{
  "model": "sound classifier",
  "momentum": 0.85,
  "orthogonalizer": "newton_schulz_5"
}
Rows from block 3 of a small sound classifier, named by matrix and row number. Each number is 128 + 24 x the weight over its row's rms, rounded and kept within 0 to 255. All counts start at 0. Numbers have three digits each.
After each channel's rows are labels from the 100 clips, of 14848, where the channel reaches its highest value: "loudest band" is the band of the loudest frequency at the time of the peak; "strongest on" is what is common among them. Only what is clearly more common there than usual is listed. The data: babble in 24 made-up languages, each with its own sounds, syllables and stress or tones, from a formant synthesiser.
# conv: pointwise conv (model.blocks.3.conv.weight, 384x384x1), inputs 128-255

conv.172:118138184185112119154140148150139118145134115132107123149093155117086149081119154122136123116107132069134099112100132114147147141118112131082141152131114121161110135085081139091103109121129145119176101164167186106145182150122113136111138097124128122147158155130133099108139099089148081059143118139151110106140143099175121105144101136121142141138128096144123129119124107121113137132151
loudest band: 500 to 1000 Hz
strongest on: voice: high voice; clipping; thin (high-pass)

conv.46:140133082153175136126128144133139174133147119167121161103103133126125124120117093097135097124095158073155141099133121127148145119094094137132106120141073107101152134144133116130103145110134153161090161140105171124138112112107114134125173119154131171111127145101155120153109088151136094137152132096106146138130190133108084129116132109139138138152156092120138106155106076145124131098100
loudest band: 500 to 1000 Hz
strongest on: voice: child-like voice; clipping

conv.239:085151148115149152100138061154077159116114122135117128130152108096129150099092132111111169128087180114097103152144111159112125144102133145151134129142129117174153120127173112159110112105126124114125123131119091126099112123122146095146112115120099116110124154076142096133135160142128155076125122084119123092151162126103145146121130109138131143121128115125107125091153089114104127108135
loudest band: 250 to 500 Hz
strongest on: voice: low voice; clipping

conv.12:108129122126127107126123108184140150151114124130170131096136141101106132117148158100160127107119114104113095140114118113132105124087100096147154141152094136144113146140104111116084160103115151112135115150109144124115118143111140117118124130072131161135154131118078106148097118161078136121129125124125121144121115103129150161090158118124119137081122125097133111111188114171130088122118
loudest band: 500 to 1000 Hz
strongest on: clipping

conv.344:124082201130133124155103130150130121108184148119080140125125113111186094142097111141126106095127152132086118111176163103134145121172156104144131107089126114131143137155117136109072114093125116123108149127162129126167131103131125125090126077107115143134140115156123113108118108156100148160142114158127093129124149130159100123125138153089098097130122138110121133156085085113135119068101
loudest band: 500 to 1000 Hz
strongest on: voice: high voice; clipping

conv.296:152098142111145135102165089089150127141132096127137178121134157123126140119132095142074116127127124149137134112133118141099075110110158162126103174129116132115145127115102174141124136145086115142151156143150187106115175135086104136193100104142108137104111122165128128180161090114167125107141147104137120129106144103142135131119123134092173152142127133143127105147131108124126106108115
loudest band: 500 to 1000 Hz
strongest on: clipping

conv.73:101102140184141125154117104126098125153114137118092128094142143118125106133137131118116154167147113122137100130154090101136146143113164122132101148147105124133103139146073116126094128139156105124123131144154193105128122143105151117078105149154130116100130110151067149131113119125119136149109111106152142140140120135130191129166107121096107117143107145131120121143189159122122146110091
loudest band: 500 to 1000 Hz
strongest on: voice: low voice; clipping

conv.326:140125123111143119124148109121159097111149164117141119127153126137132119117093117121140109141100140118181096160085123118126118129112122125155102136080085167133114143162123148121100088142133138093121119117122168124161102162170125093172131113124126143122157132156111124128145112106136099141088090143116164141113129155132125054156123129093165132146226113107147163146131126112048167138152
loudest band: 500 to 1000 Hz
strongest on: voice: deep voice; clipping

conv.221:119127123087145118150110122084102139107080108078171127092113153114124108141147118109106097094104118120112113150164087077121125128110131121145171137127134123098162120120107095121146125151147135189150158114186130120114130105136120114123100117101110127131152122131103130123143124086161171140127107131117099122118116101112122116139169128114142145123110123123127157115108106151125111111105
loudest band: 250 to 500 Hz
strongest on: voice: low voice; clipping

conv.234:128118128141153093123102128087136083104129170141099153134108142120110153160158129141146131125101119152103096116171115132128131137123141055154130099130089109117161128128096165086114131100090170080108092141119110109112124137181102117090126084113096158165128143123118097138095161116117131150107124131132104160166193177122131117126105121141159154091073120127114113093138096138078118108122
loudest band: 500 to 1000 Hz
strongest on: voice: high voice

conv.362:114154116112120097134115097113108122120127114110152148117098129112098127091119173135122134146135118122141114150101121098147113150154132132125137159079156046160135093137095158123100130177097139150107171110111150133155077144164074147137139097126130124095132133191151100099157133125123125194136079118160159113115126141154084113167119151122120114125114148095145140093136163138129120146158
loudest band: 500 to 1000 Hz
strongest on: voice: high voice; clipping

conv.276:092154131099104188120118132133115140122119103123143094131137161178141168137129137140111152143148114134081128086121120150103141105107113150059142134095140109166137107133137139136108138104128119095137143154108142138113115145089138119109080097119124151192149126139132108134116135148103062130133110100149116110141167137133156141121076112152142126128163158157090103122084120103144145136089
loudest band: 250 to 500 Hz
strongest on: voice: low voice; clipping

conv.102:144160136132127148113123146112131138109164132135124121110074129140115188128106097116105172149161075121133101104088137148131123097123150142132132163134095109124118125097149119143118089149119108144139150116099141131093113123138150157116141135092096131170069168127148103138119170129139145112147121133109106104140105067134135135106147104102161104133119129131181099102127090115109111174152
loudest band: 500 to 1000 Hz
strongest on: voice: deep voice; clipping

conv.283:114144143119122110148086070149121122119180104160146124127099091126107147151107188116104145110140108105133156073109179114119134100120113184100161176156115131127104126122120092166173134094155135133128119085141112162134107118143174125134134117187121094072130136118138122129092143096102141110127133119140100132101103104135112142143092139152124085102104101116086082094120147152072123130162
loudest band: 500 to 1000 Hz
strongest on: voice: high voice; clipping